config.toml
dataset = "larger renderings of crowded toy scenes"
width = 256
init = "xavier_uniform"
eps = 1e-08
precondition_frequency = 32
one_sided = false
decay_fraction = 0.3
weight_decay = 0.05
Rows from block 4 of a small multi-label image tagger, named by matrix and row number. Rows with one number belong to one neuron. Each number is 128 + 24 x the weight over its row's rms, rounded and kept within 0 to 255. All counts start at 0. Numbers have three digits each.
After each neuron's rows are labels from the 100 images, of 14976, where the neuron reaches its largest size: "strongest on" is what is common among them. Only what is clearly more common there than usual is listed. The data: larger renderings of crowded toy scenes. In brackets: how many of the 100, against the usual share in percent.
# gate: MLP gate (model.blocks.4.mlp.gate.weight, 768x256), inputs 86-171
# fc1: MLP up (model.blocks.4.mlp.fc1.weight, 768x256), inputs 86-171
# fc2: MLP down (model.blocks.4.mlp.fc2.weight, 256x768, transposed), outputs 86-171

gate.758:133154120161127133165106114116150133126148155146147168115151142147147137157109096126160138096089153147125112138135194129129075125162148170095147102098062157115181149173141160120182188131123139132112112141145126101075121086129090137095133111145116080162103130
fc1.758:134136105136109083106132111141088105101130133149138154109149141139155158157097100118136131088104095140123124148150209126132094106144129168129156138101106159115084112145104197114127171148107168106123114162137115132104130120151125112128125098117131134106145128
fc2.758:156105139112121103082145135121110122162136165107128113140119111111157190113096159112120123141136118150156096159124175135094093177115124112127095129105165157130114117136082135118128106119118142095117132148126162124101155113115170083162104139137130115144140174
strongest on: snowman (32 vs 12.2)

gate.726:115125081158118119125122120127103101104147144127120167133121138132153109122147114145157150144125128144083162152159108132129131124103135112123147100124088106115123081124119102162137151091119101136115124138123126097177170134124107179120188142126120134139094088
fc1.726:111100124141123114142095129135148119160133118100112127174139130118148129126137081116102160141132111161110072094116102124119113121172137122100110122125161136115151130159127132092098105134172122153121159108118145134076125092178129084141102122120140126117185107
fc2.726:126148114140107135133106109122127086154158106084140121123081122126171110118134141120139123140132137158103128113143142128132150144179119129135101158114130149096127168141132145133075133104122099124176133164144121105141149090131118120128119176112153143098138123
strongest on: arch (49 vs 12.8); chair (36 vs 12.7)

gate.325:122164080133125128181120106226099070137161111116153144064139137125103116130101120103138107166105112144131136154127111139115120062098106141135154099151132095116161100155118071123131146090119163131137123157127137131163138178115140097111134157128138089111064121
fc1.325:145116122114109141088164114114121171113112108153126109193136083149158121122106126081144162113115129146117110155151111109077110126154121104158191136133116129105115139131103106120188117159124123090182150121159145123153166129150132108128099125129092157118114122
fc2.325:096116108143126112106124144123150114118124154120158110157113146125092148159150120168136119199132150152161155108117124089176130120171113139132148141168117120133151157120126128128089131116116152104181121106103136164178141115147131127141084134095093116152165135
strongest on: trophy (30 vs 12.4)

gate.486:128142163140133114125093127103109136115133096161128141174137112136146097184157105098137132062109160092134134135144130115140147125151145131094126102150126139123121179120142144139077121107127111143130139141128114141150169152137114110118119141166108132126157138
fc1.486:130132137155146136173144123153160126131146178105145139116094092129107131137112131121123130141142101163165140107054087128102127115128090105088142156104131110137131085107138127159160168110128099126125136121133136140125101115139108121164086108142123129104106127
fc2.486:190110135105100112144117132134136153140139077104164186158125116135126139115133119117130125095102119122150124096135129144108172124146158139131103111161124132112142125102122112142134115167129173127099154098112109132108088091127118123182173123160154103071151116
strongest on: bottle (31 vs 12.5)

gate.136:118152096142107076092109155150130088102118162113070125142098159165129120122161173137112119139135112113162117136107136115118116106105160167099131109101144102114150127110153192130124104132110122125133166149105103138119127108100145108134141142103126128143145118
fc1.136:167134128113145161114104136151111096141126131089139135139150134105122135151140135105125089193112141149116155133081132122126101132112093131146104119125113104157135141156152085082116152145128142158079135116103117131118131095151126106151095107111137075144153155
fc2.136:143135119125154133103094141113139106159103102172166160129151134104163129121123089179126126116116114116191170154152139127155170121125082119122103136133112114147159153079059137155147134088127113087111143136129102059119120147081162119127155093119155132102112092
strongest on: airplane (42 vs 12.7); mug (40 vs 12.8)

gate.71:088135134118121107086084146142105127157133131126142139149175134101169145147140107133128154149137130126185091155138122126140152166107096092131155124104167116121116101101137148125139105098150140164121115153147125150108123154139099114126126111150129142131139180
fc1.71:152145095128132104104110133165126104104107112115109098155132092103112119122121120139099111118115136141175085099159139134085143140165078104128128133087139102139140139109105135116127088138120107122118126144151115144082135083129129095129131145141108152180112138
fc2.71:154105094150135093165121115122101147128146116138103093151088162139154118151102159116111138132121095075105155099134122154116119138146116130162134158157100159121125113112096140122126124141139142098086149099130121099147172117136135137132154149112098102111087126
strongest on: arch (31 vs 12.8)

gate.452:143098139127135109138129144152130133137096126138137125092129155124133106146123140104132119114099099124105073108079130117123122168117123124209186148132141083134100103135119106163136140166134140158106129143124142125110147123146126151126175145124132126127093096
fc1.452:110159124168143123130142132106120135097150164153124129112131153115128136113113152142163127162122180123124158103118201081150114159152094133109145132110183131072122094118131158111120159137126141138150138132164156103161091091140146117189123132105082110111154157
fc2.452:152143103149138150159156144091141131136170157073122085134113141123137125125130125160135116140148097128123121118154104161102092127147119142114153125105128123091148115118087120145108101166124137124163156132104145108135094085092156159120119140081127135122120106
strongest on: dog (68 vs 12.1)

gate.358:085137146150124142167099124116149179096142101095161110082136157138104145125162144146131103126114146126094137146173125145147104095140122123172146108073147122114099151120118117098101094142143108104073123118134121129118121175168180151097161152120144096112134145
fc1.358:123062150131126136142175129091096123180137129132079131140121083130126109163074162111094158154149137154102152103170149083123115125079077138118119151149112106137167108151151104140150134131158151090170130118131127144076107125118139104148115100104126155104146110
fc2.358:115155181195156123125106138115129112125139132111179085123154116101154164096137122135127142097147105131136165178137140125120114126084141147112094101152133121096166084096115130137135135118116137107108154111133138088097106123183143111117123114114134093101138145
strongest on: snowman (64 vs 12.2); largest object: snowman (42 vs 3.8)

gate.319:107125141110134128118096139147118181149125055110127097216152115169141154108102127117126141131144137172138133114179134183104139136143116147099161085086142127135102181128142130113127137184148164136130127140128154087126123137161152127146139124132080122139146138
fc1.319:131138132137108153163135136165124101111114117111166076092164164164156155093117122139090119101124127119143111111155145154117097160118126117133119096121145117104166119115130123171100143054134127167124117110139129136179159150105095122120135132147137120127077121
fc2.319:083151148100101129163164127113148140131150153112160092091145116142123123156144129124111190152124136096108142131137149123156097127155166103114133089147125129129124131104147156161105132162068141102156126113118133112153138106138076130157104121124140148146154134
strongest on: pine (47 vs 12.9)

gate.581:153163144132144124161119163115158114151133160092119144127113130124159152123128122059099122091113139170142131121133152125121121152093132127092114117137141137124135133148112137143129132129134150108143136149119140140157120126129169132104140129101119074107144055
fc1.581:121132123128084122132140096110148154098121151143151095070174127144109135133175109125101117124135175128110113111151109173121090141120112109139133146128138154147162165085089111137124105113103130122170115101181163119120110113116111162131125127135132147103153139
fc2.581:128133110121136126116135124129148116108151098150133122111173115118087134118088139134133148095140132153132099141177132100139121097153160084136101104154160105111117112085150134112147159129170085103113090109146122118132168122163152139132100108136096121142173097
strongest on: dumbbell (61 vs 12.8); truck (40 vs 12.6)

gate.36:148143148153136128127070137111096146116152152112141123127111168125150108103129116118149146141136090116195090138156162123116162118179129169142083117142091135129133089160109124094145124120170108126107122140115124134118144067164155126119140143134122136112129054
fc1.36:103113149077121121131111110125155086139088155092097114103157132145140111136132152122133107113144152144083129126171092148148126149149138131131140101148144080148119146132156180167106133134121123097130134127123145071100139110145127136132152151117110137144144101
fc2.36:094115137149127113124123138148129124101126112138162138160135138103124113088137102126137100140126067145122141123115121103121124114098126154127113112041114121132120117148145104161131123135117093128161111127148116176117132103135151149146095148111157129100156109
strongest on: truck (39 vs 12.6); largest object: truck (28 vs 5.5)

gate.362:110148115132130068118090125130101124111135128129148195123155173123109137078095133144123130125158161099143102149132163092145152134132141110082155141100111130105110109123139180106123153150122107107115102125121154113207159126145173150129148097141097127162157136
fc1.362:100160144122147123186093119129104140111126139117133147129086119154112142123137163155131171137172141117151125138141160054112179146103106073113171150144111156105127124118151110116131116145156121064122113158110153123148124154148151131127160137139119102180122087
fc2.362:104069094118115143135105121157112119116097139111113202105170131107135168131133117142112099097098113143186151082084151180116146110174149135111167120131126123132144137118099109097132159150136113133139171121109146133153152138121111135096110131144082167124148132
strongest on: snowman (100 vs 12.2); largest object: snowman (58 vs 3.8)

gate.627:150136103090121159180123128138110096135128127100101130100163098142126140121141116139149137147113114107127131168127156108145109148139103110156119179192118144124124144100140142088106124080124132083085106149143148118078159125087092087138111108144149115174134111
fc1.627:159092163100129120079128158113102161142128133116162116164117130110124137171133129167152168126134103092128099123145112144114161114117136120143134134140099100125155134225144132110111126115125126119107108103094176142170112162107173110122174146157144118145126135
fc2.627:093187090169147152132108121138142089114111129143113116150129117101123105160105103097160121095096163179123156096140074100115121090134138126150135140114124132107122131125121127125146129119116125129111164126117154120111118186142094128120132127139077118148122127
strongest on: pine (34 vs 12.9)

gate.322:117142134114131120113149152135137171117079115139151098094138143112101176188113144118113158103151110164137130101139117131139148113139157173158129140133119091142160134131111148113165118151174136130109097134149102111142122139074127129095179119136202129108131128
fc1.322:123124108140178106160128147139126141122143085159075178097106089111106111112144120108106156111115134137113106128138120133154148109145119097162093155107133144107117103139080102160157117123122131129157092148090124161144150136128133118173151180104109091143088056
fc2.322:143091108107125148054148120131148170104134146165121145117152159148108094102154117110133121117100139129120126147117110084157118111105114137178138122143104128111140156185065126128133098141156136123115114139114149098118132097091118146111149189131177173127148145
strongest on: dog (69 vs 12.1)

gate.309:105128150100138087131148124131129096142143155068134134121113142113156119110118137113150131147117154164165138160148130147072166127154124122118121074102129113145133162145104096118128105161146106144110109132145130132092140190111147148123120115122070126081160135
fc1.309:076130154156148126135177105094126151123124115130156106094155102153092106145149103151146139127134133113133115147133144112132151104122128133094114141106122129144116126158139082141137120126127122100132078158138091164075159142114116119118144135123146134088135152
fc2.309:115124143125180112071124121154108112101076104150138098113143161148121134132129133126109090152167139120106138145127151150124153119094098086146099177166124142166159077136150174165158143132127138138087127153106178121105106115135173123158111126079116129149139125
strongest on: bottle (54 vs 12.5)

gate.245:115162121119116111130140135096105090124134144141145130097094131108112139145123119121145152106112133150120112168150141121132110105109135153127140113079073123122155146158189122115135125153152103195177121169107136122073180117125171149158112092127106124156134088
fc1.245:144143135101118142144148123107124144149121105138131169110109155129135117132129116144133170135128102142125143099117111143139136120184141107133134117103188170143129132181146119136136125128156167141137146159134135091109098107103141123142178139142124115143108104
fc2.245:167104139137092138118159138155141148134126132125115103115141110086156140153097130108150103086165120138133086092149134105154168110128111099147123152099044114083137108118091104128079135142147106091117108135119110144108130124149110112123158145142093124101130122
strongest on: light from behind the scene (81 vs 25.1)

gate.80:124104095090110128164152130070124131114106121119095138176097076141141120135174118120125140146114159132123130118121117075145138162165146153119160128109130139127134094121153158142119111102067152145081162150128104123129083139118146159093119123129144103136110152
fc1.80:139145125124165095138102105163108127142126093135142108139093112120120093114125109137122136108120139146127162145082143071097132155135101141128111123102155130102122112079115149149136117113131084102165116118133127157111109163111134125042119152121099147088097187
fc2.80:167076105140161121118092113106115079125124129127157150152138138121184137130102112096154122105076122110144140104105144142164126160115149083163121159153085101159143119144124149154122153127109125134136117152097138129206141131181143095149101113097161107114141138
strongest on: house (40 vs 12.4)

gate.273:114153081151195143140187135164127102137107135107148157121106102144128107119131094113113152153078102083127103130133135076124108133113115135107140113156134122128118130148126141104120123098148121137114091128130113086158137066151148134140104145102123130126136124
fc1.273:126172108139155147141196128136125075113125136107120155095139155117125098180134147141079164121155104146155118136153135092143135119095120174102136104156130153144118130087125118140141112125137101116183116092138149131155139081183140137123135127136136100160117164
fc2.273:141149132158180144143154143110157123196124152172152163157071136127132126158124113112109141143096145140087089137178138151109131151129095113091141148089113118120169151142113188146121105133140118099104123163125150166111138114117141098100146135111107128117120164
strongest on: truck (70 vs 12.6); largest object: truck (44 vs 5.5)

gate.692:145121149115104134160111153126114119118123134150140134105129123112120098127051161155142105125110114142135124107153157139122132162156136116170162124116152103115092142135052113123137095108154129134090135111133116136150126141157110128165105121103159148114149128
fc1.692:152152126123151165128107122129140107137149124164129122124114129081104128099139172141107110138133138123148151091088162107104106083152121106125127131138118139114133156101114126084130103142163117130150126170129141106105105130148136145154156109116137107141104144
fc2.692:126119108133128125113095135138110147133199139131173116148138109133170163158123124130123135147155158125115124123114146119175107167094146139191163108112114121159123120128104117064099140123134130138116123122140157129122126100117116099119146106125153099122128126
strongest on: snowman (36 vs 12.2); ladder (30 vs 12.5)

gate.552:111131091039115161147163243101115139104130098134115126106110110171130136128140140130121104110154134113123127135136091150132130117153113143136134096137120090162121129129137082131106171151156129096103133143146129103135106143145099112128151109109144128128102137
fc1.552:131164123025121102154097233138093164107127128116127093127121155160129130115134167128121113114113117115138128152109138136090159162145130128130140130100122137183129106114112133158162139107085132115122130184135121119119137116129147111126104143114123116127152128
fc2.552:102137139141143095134130130133164144135142113152102120141116117153094150109115091113108121162119121136107135111126113110135149133138102123139137119117128124108138084154201085097092132120116114128164117129128132112126162137118130113142152125168134137119156094
strongest on: green object (97 vs 28.3)

gate.602:135117090069068112157125152148140124154074151143101112088146145146089096138143173112133128120137121125147091140127108137099132186113120129147135161141096089131102120140105155165117106124080136130107115157121107145147131123128171129132104087131129108118120141
fc1.602:139161188156104132119108143111117148148157090145103127124146125126114171120149135129152115140124144142162193089128145152119150102113102111143140113120121121152137130147135059129129102139102121102124179084122111079135195119079106118132130098132126147085138144
fc2.602:139151101112132094099106102115149162167163138129073155114109105120132106152144117152107147137141140143159130119150131154109147181152108120103118082124109117096127116114102099159130091152108136113117136164138142135127120129066128124121153120193078180147142092
strongest on: dog (39 vs 12.1)

gate.604:178099110107130158134099136106119120125119157143075145100119120156101103136122112095121173107133140171133159185151076129147129157190130133158140114158130120098151146159117116152132157115144112159100125135156188155116170151128117142116166158119095136117120113
fc1.604:106111127159093164151093141100152159086170084138154131123099136122088132149106132134102121127151104104156188085109117092155096151132145082157116086105116136142145146126111127093121101146131130136090149080115122143122079151119158119139128141129122107161112163
fc2.604:117091137100066132146147131150127115152132111121108144111134141131083139145115109113129110168153162105155153080115155129143150136137146140097137146122100130147130136148153098146138118140168138117132114109125188143125127101143100136110146124116091127118144070
strongest on: dog (42 vs 12.1)

gate.303:153144146112128128133120151129147114103082170115121119151075084175110113144153121100142163129131119071175108138130158120151189111082174132121112107119152163117135125124140110099147091131141124112124153133155100130150125108126142141151145133147118102093130132
fc1.303:112134133137143139133163158124122143105137148107093110155162145145089158134121116151119139135117170089109089139131148084125115137134134099141141150107095151113125154115125128071116103154075121153150121088146142127124113086109143161127086142147105106109148128
fc2.303:097113093124136115173100117084169128143117130132083082137117136072139138127099137160133160154125139110107164118145111147145115136138094070101183119174169126122104082111165123162139135141160101100098159140143138114170101152140153121108152130149100091119148165
strongest on: trophy (100 vs 12.4); largest object: trophy (51 vs 3.4)

gate.144:173124137143147138123189108177141126138108123129117119110165130108144103085139095119140124125105101147129146128125117133094145128120135105154134118110184111132118107133107091111092124102112110155096146107172101139174134183125121050108155165108132104165110160
fc1.144:144109121133139138155088126103135118172155109111122152102184074133102144125139132123098151154152170149121137124150120131131121145137122116146114140148101114108079124117150150150171169157119144162128121120100127135132127131098150102111116126112115173113128184
fc2.144:129152051123176149155149157152116119099173132155103094130142118134139152163130147103154127124107141126147111080146139165143117098138109112142101136106104144115111131150123120144113120107114104093110131172107203127124113123151075126137098134148118099107208165
strongest on: house (57 vs 12.4); light from the left (51 vs 24.8); largest object: house (42 vs 6.2)

gate.485:131099137115139119122165123145124108105122138090109133162167091119130119103111116134121124114131096141104111176101130108094096147125127171144125137167179155085142115110158139077109150110116135114139132113122109097103109120108122104117101140129089139081107114
fc1.485:141089149115134126144146106156119119117131125080148146141133079145116112133119108124163175088124138126086146158114121150116057127142131104128108119147136152156111116123193131079080108173129086112155096109103109095082141130124108140097111142101145124089144108
fc2.485:098120140109147088111104126146141133135146171141118085094137125159084122147111132123112143153096146157122105142130136127158091172109115137126140172114123152145144080133144099125151102154108137104135084143124131200094127073173134126132110159152139129082144152
strongest on: tree (49 vs 12.7); count: six (41 vs 19.6)

gate.194:117122142101157145122097140134147077107152088157185135111143122132130114102149097149073168121112129121111130146132160142114150096129107108094134109122133159130113134097164105138102126157139111122152165166107110106122109163191139134092126123170141123165151138
fc1.194:172123146122140106112100123135157100135123085144180137105161149128103089119102132155142132134112141109129107139117127110119106094132063121142105153104141147121146103144114115139102114147091142119107162164176147120122089189130111139130152155115169138086128089
fc2.194:119080069098182153151105108144156161092106151107122113121062141110129123161150099117131127135149142148112127135153137142150107153124141119163133100189123095128122105085127092102131155074134145060146169127123143109140129100115121154142160121146083094106166117
strongest on: trophy (93 vs 12.4); largest object: trophy (33 vs 3.4)

gate.382:146144128123127151105127118133143118129119119101117139111107148133096096090107134079117131145124130118141101127122102155108131089147148090150112126123072093111102127130122138121079108143110121086105100111151101125137121122123102142112154164130110096088153122
fc1.382:162113135106095134141123109116181106118102163160134086167157115091126103112149114164128109136149127133145134152141125090138145120132112149138133099150101098175124102116094160157124127133155115108152137127102126151139160105104109103136119161140123110150164111
fc2.382:103088129117084135075146144124135120103131130100112130133152123121109138149125112133139129140116079107176144132105129113107124120099061140106126119151163094123111118086132137138150165154144148131103161128091132119122154157090132157135150103100167158129141128
strongest on: tree (47 vs 12.7); count: six (43 vs 19.6)

gate.95:126161138131117140143132154140150173148086119088152133145159114127156131126126146127066144162143184169095114110146134129110151127131135187158126112095091104110129109101143140136098151144136112132129117156155152105150089127170124162123111123119172135152174136
fc1.95:092084109133109165103077138132105118133156167139128106181112107102151154090142088165146090130116138136128118151116101089117123122140122156154112124190114120146121110162150089136120110100112101093166114121135143127126113125110107134104143181101113086086106079
fc2.95:092132101130112159101121122146130115116152143163171176167132135130118121100086121110142163167129137154115097159148111138131117104121155142126077140166123124139154118158135118089129101140137113175121165110118104157134156155137107103141132093103125142128109097
strongest on: tree (35 vs 12.7); rocket (33 vs 12.1)

gate.90:083115194116132081115119151132166132120154118172121099149128101167121112138095148127066103124037132140106129139122069128121095110125143101129091116146164153113141097129116113129099070094130126155143144168148138126131146107150148157125153102102124137077143115
fc1.90:134162108125114101129150123118139116145157135133127118128163112110148115094134135183187120131146135156134120088120102114110093146111154117164166139147089071138147153105147139144143131157158166133157120116124127177136122114098153097123115142161166093138133156
fc2.90:111155211138123131167149133049118117047098109155140080132110147097099164123127146093138132143154125125116100175142109118148153102093161096148086111116153122095098120155173130149109135155123114146101135098131121096114103135134122154143139114106109079105141149
strongest on: snowman (99 vs 12.2); largest object: snowman (62 vs 3.8)

gate.600:126157130170130178109133151164107114160121143162135123124125106166160143107103127164183109177132102138128174108135145143139154115119083158124148087104147141168093156147144128177135094145093125100110103107144127133143114103140119099135125160140106131125131158
fc1.600:132126172161112170154120135135119142123150126126167074121141132102209131118103148080122129110147117154136214131114157120116148168133091125116143140132107088150145116178105146129119109158136141078130094167136144138115132138155111139128116146161140116147129141
fc2.600:115133142130109151095099129092115130122106163148115099139116110165099112110148112160160135105098113094124176125104113120110129105112148154132112091113131094104132123162093141151119119123119103103148167091139137127118134135106107131074169147106096119116144146
strongest on: light from behind the scene (57 vs 25.1); white object (57 vs 28.4); tree (30 vs 12.7)

gate.702:149097144124134154119165114134133141155116082147132135145135093106110114078120108086112152113148062147146126139121166134097158113171087136124155146067101106132131155117118102131116107177141133135141126138088122098132148134127124123120154132118122145110083152
fc1.702:177124120133096134132150141147129085169116201109116097079141178169128115133131164130158130085102104086163111113125151128179138161119120113134103155131092089146159118140158116096128125099126096150155129143107124098124133110160116151129147116094147119127115128
fc2.702:182158119157097099141115139099106095092095127170129121132103086082134152106137120111121105140102146127133125138126127184093158132133140155145110146100121115111137153153125112102121128163085108110119156155083140101123162112117108117090099113143155142135103089
strongest on: airplane (65 vs 12.7)

gate.456:119168157116116129126102132120127145136134124093107089140109151139110104107134137116128119103094095099108155112121147172116133110116125146138111064118096090095115119130093131136129140132098139119099091130130092117100092149129130125144105126154123061124132120
fc1.456:132099114103134130112110124107141109137149124160097093112110110111141102115121132106084145105137161111106165141102152135116143109131102153130139095133106121110128129129091152151106157097141113173114157140073134095108101146080124126115149125098118110103152121
fc2.456:181099116121120112173116129169156162134104149152168116093120134128110117130168127146146150109176110119127113121120142119126112099112106137139100151101146130135132158093137130121099156144126134162114097099136081114117177134117135143105139124137175110146177198
strongest on: trophy (33 vs 12.4); arch (32 vs 12.8)

gate.330:091120153133146115099128135133113169112094131123128118144139141142126106140047141167138120131067121076125157114119105104148128166104135161158141123129109099134124139054187136170094132130116139108114165144113106163114118127104084115119120128101132077116140119
fc1.330:171138078100153079125098124137105118161186189152128113090156117139138112139109116135086117114109138138120152120102104083127148140091113113139119101132112133104104138143084125121099166082126111159149140154098100165122127124099138106150151120143155109106129155
fc2.330:154105110155130147187126116148117123099125117106125135066104135135115120136127131162174157134117096147133117084115153125099101053107130104162135074138151118161110120152145152117149136117117141145173141117159146156105094144129164138170157115113114128103125109
strongest on: light from behind the scene (57 vs 25.1)

gate.294:103123134139105119150138134111154108162149154095153098127130085101123074120117152143123093123095137082113148101112146126119106099100087102144136112137139116122096100134128131062105114139116134125113120145088099138136091158160096092130133170144127130127153140
fc1.294:129164160152147131098115166099087158106159146081091122147076147112124142149115116129109121129107150105151133132146166165115129161143082133104151126130123079148152135173177085084128131168106151091148097095060147077128129129144147110110127141151143155172105094
fc2.294:070131160115166135114094124102112135110134124116109099129150134167095127116108150178116121166125140114108094150124135079138127131146105090158119138131152142133132141182112094104134129135176137113099111177080140096160119148135133103137116149073095087132132082
strongest on: bottle (47 vs 12.5); boat (36 vs 12.6)

gate.379:120136105119188127159172127145135111139127059122114107105151148155116103172135156118107118141097120130134154112133155129109103060132148130080127065109153149140163160116141110143139162110128138156087107121118138112118157058119143130147149136111157123102059122
fc1.379:100159180134104123111108094082142140148113150123098103158150103113109131107119121154114162097130092134114163129122134175152097140128152170133105182124163114150124160102133117152086116213143166102116169130147087131149080153131117139130135121126104125129134156
fc2.379:134095131149145145105152112107148156144158135149164101170113177114119124106115100132135102121116090092138121149148123132122082130170103123140156110143141107110145104116130131174164165136145102134125143120120125121134120131119151103133155177113111114161166104
strongest on: dumbbell (61 vs 12.8)

gate.750:193105153124106154137130155127156165087158152086159161105122147123124105084107115124180138088144138121128119141128142091132167138117119122089116156157149127147123171123095120170084132085147115127175160114143199108138133152131117137130140144132115067126140099
fc1.750:172130130116184143137121136134132148079110118109102096138111116127170154169128099117157117134081108175120111142155161110153155151144137177168134144157137120122160167139149160090147153114128143118114147171110106163145166188157116141114134160123109156127121082
fc2.750:125211158118099101140100130100098142122116130136104118115130176164132126114139116135125106124115141133151148093140123125121138162106143131145173067072126131139118121149077130181119188088127152108164091161118179106123135107096113160153113137133134111103142144
strongest on: tree (90 vs 12.7); largest object: tree (57 vs 5)

gate.356:101142137182072096152166128091133133142091107108132118119136098168130132134082130105133149081117123150121103114126145141149149203150140140119090130082142130135154171121107073151157121125146156179130116122129152077102133144125146165152113099139114117087156145
fc1.356:136168099148119108143189137160136147155122123101130100128103129116091118089103140141132148103147115148126098134131096085118121130110143110167146107107163137166109153160117089141108103163109135122151136116104146116123134127119128134133146102120130110135136109
fc2.356:104128132122086113119138111111101127136102128133128136116163097145145120097158117113136130168115154129104071164137149105120104134158158165114081112167117166108142087114127096117113199143118134146107101130161181083115141133130124131143125135152097173125113141
strongest on: bottle (38 vs 12.5); table (30 vs 12.7); sofa (30 vs 12.9)

gate.727:113117141132111105109139083155118130149115110136130116166124163145098155127109091150116088106128126137145099094109157151126128122102149136125127136167140195138119120101110144147093103147155130093161111170103112094121116101159143119122151096139081140130124164
fc1.727:088107133150149175121127142129120129122139148158120147107125107100133135081183095172105148091153103153120138171160123191071098170123136123084085139112106154082129108131094104145123117121073140115109145137155113118105146122106122094149176120100144138122131139
fc2.727:103169152104134125126161109090132102103119111100111180096093057164163135145121120111126114103118100147122108129127109111150118119129112107134131123151129061088104116127115145182120130132145159149139125127110105156141112111107155115119141185153128112130121071
strongest on: bottle (40 vs 12.5)

gate.722:152146118139090161172149097081125172130117147143127143111148103153076101140154111132113161146126129137142123136119136164101090126137085110100147145087110124141148152134087102117106172079114157129115138161122152125121159112104113127166132135178128148115159110
fc1.722:111152114088195120108075122149113102112102090113147138121101158133180102146103078134093122111150121139127136099145114089099118102116167151160092114094168163112107152151165148117114126099141142113141122096147084122124147159145126143126111116105122129125116123
fc2.722:116086163125152143183136144164106105139146112107152118122146133107123123079117093128147132088149167113110116157137165158148111070138097129153129184126151121129133089142144148073127144095145140094173129118127117111159148113122095124110142122065109119150107139
strongest on: dog (51 vs 12.1)

gate.270:062139159129150143155132132082137145144096122116138091111155146145123121134159111174106144129085125117110135150086187089152110114132124141116175117112124089102128100130148112134113112118122133141113113112141148115108140122139157105105106105112125103209166138
fc1.270:127093156140073164124128143146120149115168125128101132107140159144151137128123138119135113143106112128119148066138114101115113099095100122139121115122121115142125102115128148109152059119102164112127129144120136169146126140115123119152117166108118120174133116
fc2.270:143082148119130173134102131124123145111089089068114120109104126105148132163124162084128105077149119143134121117114092109117132102146113158096135117150141121131180196143093093130165143145153126073135113139158123133139112160074116130136097133138163094138161120
strongest on: bottle (39 vs 12.5)

gate.122:131112140111145087105171122149156109109109110098113141193182147132116143104155089129160125140140145102113147130098106141132166139088137128128119119160080172119142113107130128101144089164110133137109135093151158113089151096130091151122115114100142046103152115
fc1.122:113157151139136123079106112143138097080128138133075161189135140141105126123158065117119115103122132110128129151120140112126131126100137120167118107135125164127118131132108079093143109120117146112150151137154153132101102097095115141129134114163186109102135154
fc2.122:152119172130120140102084104144106126144118125096099151140104148106186126115110140125144142122106185117162157119134120139117118165142135093125135116100124139129140131156120126209138117154153142190154126123127117140122110124136170134110106102097167107118092182
strongest on: house (39 vs 12.4)

gate.269:131103094159117112089150128156078080116127099132152133135141177176115097112125108135090132103117106118094149143120126139153122104138113110134119137104155187059145129094151148137115149113112134130133108107149156146118159180113119155138129126135149123126109124
fc1.269:159082145141122117166082101094155151135171167088108122115108108122122144122095082111083175133174131110110143128121130086125122130109126099096150118141126135122183096128097143149164143114144167106117126112133152122184091068126124137140087151155111121093125135
fc2.269:124135106113069098111129113132139153101119130114075126125134125133146163167150136136154136180134114115091116151081125089163188094099145142121125110114126173113125110108075130191145127147118086169149150140104107150118071134168099097111079130106126118133103118
strongest on: bottle (35 vs 12.5)

gate.98:136136112148157136115123117100144136138149141102105113129114135096137158121149124129126129133148121142117098136143129077087074154099119140102145116127092139145109132095129160147120077123138126125128160104127117073131150146144110110115128148146141114133131149
fc1.98:084154135102165151121106086128130084128119135148137141104134133125111180164129164131188093148102131108120126171123127117162087155118122130172144099112102148087118098073153097140130124120113128126144123104121124173107111134105133152164127114154134120078126147
fc2.98:087155109107140118131143092130130120126104107150152102092115106154139129150145150112157142116168113168082152098150124096091122137161167181150137112072113124112141105092118174153103119141146116087092125121115109117114094128154062143134130141108117127114114058
strongest on: house (30 vs 12.4)

gate.198:137093168115139130124121129119106115134139137156145100112138144117137213090136126085099140170105117123120110123151120120129109156118139134163126137146149144080105163119106161125134123074115126131121134114088104099156120114112108159128143076100170118095156137
fc1.198:098190117156092094120163129159150136138156091078086131131115133126142123081089124130109134127135139105157081068128088125128111107163118143110100121119102098132147107135118122107105089143110150111117134108127119157128094103101073092140106138126158127150133081
fc2.198:152117121148088108147168150117138130119101166139146113084162199125144099087152100140122125142141154128122125142140171139145131116117104122177164133054123128132146110163130118148157152111132158144146085132121126116137121138126164127147115132148166139135143101
strongest on: trophy (77 vs 12.4)